Weights of a small image classifier: depths [2, 4, 2].
Rows from block 4 of a small image classifier, named by matrix and row number. Rows with one number belong to one channel. Each number is 500 + 50 x the weight over its row's rms, rounded and kept within 0 to 999. All counts start at 0. Numbers have three digits each.
After each channel's rows are labels from the 100 images, of 14976, where the channel reaches its highest value: "top examples" is what is common among them; "colour at peak" is the nearest of a few named colours to the mean colour under the peak. Only what is clearly more common there than usual is listed. The data: single toy objects rendered from many sides on busy backdrops.
# convs0: first 3x3 conv (model.blocks.4.convs.0.weight, 160x160x3x3, each kernel summed), inputs 80-159
# convs1: second 3x3 conv (model.blocks.4.convs.1.weight, 160x160x3x3, transposed, each kernel summed), outputs 80-159

convs0.51:462406546427437499457432540399464387495467485441482454393394522420479446479503448429451472550484547461476465506476459533480446471491475543487547490464424410518563528473492601614551477590590534569570489449455480528541528487502527506480566480
convs1.51:352617596451603467562471604533495389487525546452520558538442529478401539489452467541547539550549541555458464476516464526539419490492652486527476499609518442452478542501480439461509540569524525529472441484468510536495531520446460507577526578
top examples: pink
colour at peak: brown

convs0.62:476497454461476553567440414509478396516542438496475553488431454457469498526467522505461582493497460546497574498508509472489440396478419492604568531468584548517517384610464481456468510437451514440526477394492420523501569561496571509530588539
convs1.62:523506482491496513424526405509538494556472544532523519519512532557591528488537530456474515559482523419480529553572493495476585524459356400501447478467577656509465567449442525511484586447620472463575478556437458470452541559467555558522438481
top examples: grey; black
colour at peak: black

convs0.153:418550561436474531530479481467588429504581482503539475506461499468491478493573516576574492457522470518539496377515483464449359539502473492597410380438558591489537495527494552459481549483594483483590521459466444464472471503567496553549492425
convs1.153:484510513463531500454486482479553511500499522545471512557442525513501546518575465501530470530560427480465503469506525525495405595494435479468415525545450563543529575458514478528560503449442451521377466446410467453468558405498578573503415428
top examples: flower; ice cream
colour at peak: brown

convs0.42:471509525445508510383472512514516487507548491384469496476479540474513493476477504570526495451447467434516516484539516551511543544536487516575445548488479499461521505472462616504590423452560455477474510405457419539530451478499567626535485499
convs1.42:445575572405512451616500487468542549549456507369429438545508528535487547547477448466493524471412627464511446484530509523546456397532495536452449606495402413539563485385597473465503553529475567452486509571506515489596522585560470522513452493
top examples: brown; pink
colour at peak: brown

convs0.64:573575549518533508503449486595520534459582418577528500515548431532503456525491496496510473451533526558553551570555514504501380482417450520569509489470584533545372537550516482479509496427432506491496459570477394440446539515403461468477528465
convs1.64:603335440622439446511469565435524603512570453512544538414403474464434486433516450414545445516553465555524499428529528525447491561530493543443542547540457465582485526510499491536386433488490440457555587444512579450492468403475468481520460478
top examples: purple
colour at peak: black

convs0.124:443568468477443484543514497431466421555410538427469469491412394461400456518530512545422462576464499523498428508399451462482453521466487512408457472438450454489475504590550545552506473557607596629576536572519486481528482414523497511514525552
convs1.124:476575586477483492550468599477446502510556470491496524497440620440431494472434527430507551571562534489450514489470513488510411530445560515453647585508506511520410505462459475485544478519473464498557474501506504504435550424462493500567407544
top examples: pink; grey
colour at peak: grey

convs0.152:489548465497520502442589498427484486525508448516475437486540556519453500659561563448574612482546446393523492459526562565555451549551497465614450606528436599485502591468451528568447478556458543502482513488491514520428464479521481480493502523
convs1.152:399424495457497494497509562509395384522502430483478517415483549469493538497482547495439481567538567460399553524540592463500534526543435579570498461563504569567497404568461493566440547470409496453409480443433491504440510448480515557529538562
top examples: pink
colour at peak: pink

convs0.109:561542474478513447525501482497456553505512503478490454530585546439492497518370458518538549527443550481511521463501485479540500516522529609523470496459437494430539630463433479521541420546491562533492501571487518563518568440521474538436514518
convs1.109:413423457499469542546414487401391396482432465541557443435509514457514500459482476479456456531509454578566507502475555485507516423489594478569560463541435496480405517519444476497480428499366515529480508465525500505520514388505437412426476538
top examples: grey
colour at peak: black

convs0.150:546495560517547465449441454392405424553602358512510505515562590500404504479451560546500533492480400545503565551514492493498537533430560532489515489534490561608666464532397555496534477515503511472429434432485508544531505466499490393574461510
convs1.150:454558507465501511467435430401449570477403555466408440463451510532403512457535554484484507444544457463461534452453530472470437436522510471511459538456476561585550552559525400527523557428470549498558533561586452464549506540554525493491525469
top examples: green
colour at peak: green

convs0.82:491625504418398518529480509452416316516501449497507511478546575655461517561540485562535548557483471491475477477469551562483387463455475455488490512455491467490508539489508525512435408420569457577500552511581362526476511445554498492450460453
convs1.82:619606574364484482543542438480609426534540540445534556449515588474521470524478500477611399482531433466417540528495456515475557508427438468500612472453579477509494498515537514473410463475520520501474528492494468542429488611493553555568461436
top examples: yellow
colour at peak: brown

convs0.155:521527507505549581460434467369432500537510514471470474564385531376430485516550445544500473467497431478509514487607502408536466491499527546530494501541450468508494450513420453456419450446419447534560373412457436519519538618539527503428424452
convs1.155:501507550509492552469461404470474519541514497490495368426507534461643520457429526540600469514513493403469478558507537565504539430412453417484444438394462574435484586511506497483495491522475505554516401487555467486557540539492441561487519488
top examples: black
colour at peak: black

convs0.139:610548569431512423457496494400418530513507514494473557501407552397475489501475459586429517463502490496387542480510566442531409572465469487559527448482583484502444446510544482445429526519481501489496454508569497494513480495496504422586515501
convs1.139:546446515491377560487520497447496479491483521556542334571507476462549466402500414447443401485532468436520496517622579463502554493458426461468474459437522534494535439452552450519488501490461559533410469487445485553477447542447519511454407407
top examples: hammer; ice cream
colour at peak: black

convs0.116:561538537388512501509485462476486486624551432414508552508519541434414509545497514513412548514418581425540498503448520499518529570519536522571463494488532544552477513438488497498539487535441472491531500319523474512474459500559501533538483573
convs1.116:442523438474531567576529547552439489502434624473466453440504446543452531569499569527494495450481582459476479492495445473525474482572661505588515534469536493476536520483647571562440441474464548446553542498479475506474576475463501464480514527
top examples: pink
colour at peak: brown

convs0.137:480473548554525486536548554485478483548597602563488493473470498417555546507522492479520479523519473462499520459557433533527503446450520513530554462483440561511457430477455528515498462480480457406488536346520525511478449477478516503534447496
convs1.137:426457497540431443490653510454632560566446477510492482454473435425576498460434479506545502530468555558525449395516464506511448531437454470475482450553468430567482515604449538539512607560473419598498476433476539459458539487524550530582443432
top examples: yellow
colour at peak: brown

convs0.103:460479511338437462377554453480521486515534531424464524505609496542547412488577453529450496497470570475475477502536451468499528429498502542532442483459521534475582507492463569533560478465583470452605502504470415472497454436540499617470516578
convs1.103:489580589361488536587640549445542534433510520405472541557518569520576506606392483494472420472470563489541493535510497513533440436462554463500368625452502476502556509460485461463484526468549481493518488471466468447498461524538492532507504494
top examples: yellow
colour at peak: brown

convs0.113:509518455456417546573446467468519358530475373517524536498400558526456481576419484504456455538472427452486453548505541554445475464494475505460475471507410455424554498399443556522495400520577515497499459514512521516526533538479537516501501474
convs1.113:503512448418502479473373511489454410502552377454492469463473514462516465472433422472494484508474434494493398483506478466420535510458521433470568449469498414290461551490549496508532436515506537542479509447512544533534361549469468498467457486
top examples: grey; white
colour at peak: brown

convs0.119:395429508577520494493460506490510532505560511503506509497509461611495456551502520482573522475513218402515514448477444560493523498529506523474498517458492502554477546496517566460565460472544501457545590508471513511500492400524529521508503458
convs1.119:477594525489496533476543450477530541522523513402454484470592551508438478544454531541519500477518340559484464570541533503627520521428531465541411535446535539495539487547512436516467498443572463478549524454539528544565480512586528588547542423
top examples: orange
colour at peak: brown

convs0.81:436535531317492656525548480539403507512540550442530496438558456495461483481471516576472438450438481441473526557546552542492504499509525466648457444454615459430485449517476520497469507470592476457548532477517466455505516528490525514449494516
convs1.81:587435501371489529444500481419383484463551461409469457456603500416475427471455473536477556489500355448517486504518522483473575563518477464461495458495471495435441519511508431457563558531473536575452507494425508505502467473571429390479466498
top examples: from above; green; teal
colour at peak: green

convs0.44:579453510464506530543457553444445499546544486521498484585467416584519557573452561468502579524507423415534557496596512474498527450492451551524483469487473478567530500413440443543489578515520556500515542434628457581465478447529511489545476480
convs1.44:530535512555555448539548491478536586555484561575376503558500556494482426509572508492526465544494618495534477527474531494431506545466526494495491504412488528447479398458507470457492511547523514547534453532574405456527506547549491493514452521
top examples: from above; teal; blue
colour at peak: black

convs0.148:511410550663513458476443515614441535484477477555513534439476478466547495462435489581436471527522548535517431586506453510561470558520481488462516441467455452456421617521500540521431497544553431491499422396383406469418548455528476487438497457
convs1.148:495523454559454475498541481490658575482453461423464436457513436447610491487481520443540451566518583539487469484528530503485550492445469357534467523617498447500482453541402495514471569508487468515514505497502600453548425469498480558584458465
top examples: blue; purple
colour at peak: blue

convs0.115:545506504389456454463479536453455643539599502594454517529540449578420498539433510468503493481444561468534490420471481535446465536425422531491543496552489544502455460478540559501498526527573581459486495464513427497491509409453546434576528583
convs1.115:494466460355545538489576582484490571442534512573510505585469358560560499502533511525566547565502505504431517468504549487518546549550470519553486495621467557556547510542513498496523478479498532579547484511567458547507595499600511524468514486
top examples: teal
colour at peak: green

convs0.14:470571512527489533590420496526569390469517500483513526424519479462558436485568533525512433584531397491484470521533469487459513492438506554475583460491463421641520531427502575535512496503484477529567498468482463554474562482494555441547502423
convs1.14:478543500462518443533441498522471595502539582531517605508490552506412493426487509482496572453567402494441470509540603561486391601522487386494593594431522437495466521486509424446443487482422439486375531520467465447551495449518460565458515446
top examples: orange; ice cream
colour at peak: brown

convs0.96:656442502573482514482534586493581531554509384487501562511487462533461494536600518528502469471513451498484521364512602554547399565529583479491483472496498540571471589499507495499418439424537444462470487431477427481476606497507494455517367499
convs1.96:546446403532461473510707404446584509490511485431464518503591533574563467563523502507503462517504506520539553440473423432582464487475464442459524450554478414596445474525513487497507536497509546567510494477531432441545500425484431557596385504
top examples: red
colour at peak: black

convs0.1:550486479544534513395451520501610398489515464551475470517521426614495491565453502512538496389526553413502502515547554478494476498519511474514480509491573489493436560503477488486458478520526491446438570501496482529415539537442508379476518553
convs1.1:565521433529482436421623501492524441511495532525458514494542434528597441588464498502512553486485599467489426373485461474526509480541559488496521489575489547462381613553470463505420515427524597531510527467473498506407464589406458392508472559
top examples: red
colour at peak: brown

convs0.10:505447553415540489458368569444472447526544431471532521469467527616469417531532479523504490423525407604509486496471533514550544367534531427528488479491517574553498615442499521533482440530494454455598498444510407568539459545481453520515441525
convs1.10:404424540471448494480446494489482483453445530460412498467519530461420453494439464442444357514528453467496424602523492477466435496451590494461528591469407495463445505497490441493600413476492495510586468408500476498502529387553476556469500455
top examples: flower
colour at peak: brown

convs0.46:513587520491514447431561496455529527558531495484469525498436511316399425403561473507493593528416564512475516396507446481539488426499465445474517500508522447520585383564497513525495435471555513492450435533462408450451546525580548479502589517
convs1.46:417549537478478429464430462537521428459417505422431422521447563475427528442528523503461492508506462491465534431487516546569475543490419468425456484434544510533594479558480502500535488617529474506444503463495551532474527550419567430513446536
top examples: brown
colour at peak: brown

convs0.112:539454515514427453491555484417453350515510473543486501456434388357588537537508513429499522515522611403445521505501505539447477534503534580511512452564460469521504488501468512569523491424494565453519371454467469526470488525544526567471520496
convs1.112:454490530539503479471631461473596418528476496514499483501499479573556570556554538464549472506424479512536522458487540423404550560448467496512499480584458483527459471458483493463500578701497537504479497464589506424354434545580493507515534522
top examples: purple; pink
colour at peak: purple

convs0.128:504430490517545485505536475462459510522542486503491461532481518545491538526416440515493566435490446422533495426473525458494551548521449463626496580496461465533428589517499485505461595500508528439472504549455480522530418328480512534466413443
convs1.128:468546515399562595451458567509425396510530476476522470545433452453486510506474529504515559432579469404463501551476539493508431484426566553462442491558485504555480562415446479550498543412479515520530604448531537572517521419473499436491510504
top examples: rocket
colour at peak: black

convs0.0:376534514506530527574491494460510499559482394544420464509469495469421398467484516597662511534513470506560641480509470458504444472511432455495535500553536457521563573623521546541436546599465498442441493527516499445546569436562481512546406439
convs1.0:432534494499476515514415497471537548514582490534538485438519372528475584541469484445572590600496427596526550486592665432447445504530472456455530522539479557515452547442483525547617526522489486554499447502490533502530563454581541462560388425
top examples: flower; orange
colour at peak: brown

convs0.154:490391495519482389501519498512339583495546480599450565455517567516454481447481543436504522538527564505519444377526542540498452516422423508478505481545433588535509546481499502552453541543543569535485501540586453522481548497531504482487496512
convs1.154:474446436519484508579549506452364495585453454503474598526466469503467463522455497427545470500445541590546546459487480502499450591469466540537575425583546390483475477511520440527426502559458459560471504457482490417508439496449416451561476573
top examples: pink
colour at peak: brown

convs0.91:426534466471492476535497511492488532514500491581441473480475507415490540413504527528529552513439555463512573434487531494464407496424530519441618542556430500557620460570426527501505507536524508504487500528505539549495500425494562484495514473
convs1.91:556463531467483481485512502582487334542452412517428518542508477545424464581489491487503497494528435525539492490502578482419416586392482471439405505419395521455470508503479600504479452434475527495487477426527485491574512508465502511466492487
top examples: flower; green
colour at peak: brown

convs0.48:512434520548546464496558496448461586474471434521472527468439517515468485446441538476528581523530521500555493431484536514526398634570522625381493565547430450508526525491589520473502524511401538526483494560475552489572598457548571487549506490
convs1.48:456538494419489494483401532511468399513497484343439525597530399437468443524536532516534529564537436525557478484544551460522561466556556536595559485533448512470454416534433550544503456468399519478441488453471488502535444460520503495508472466
top examples: pink
colour at peak: brown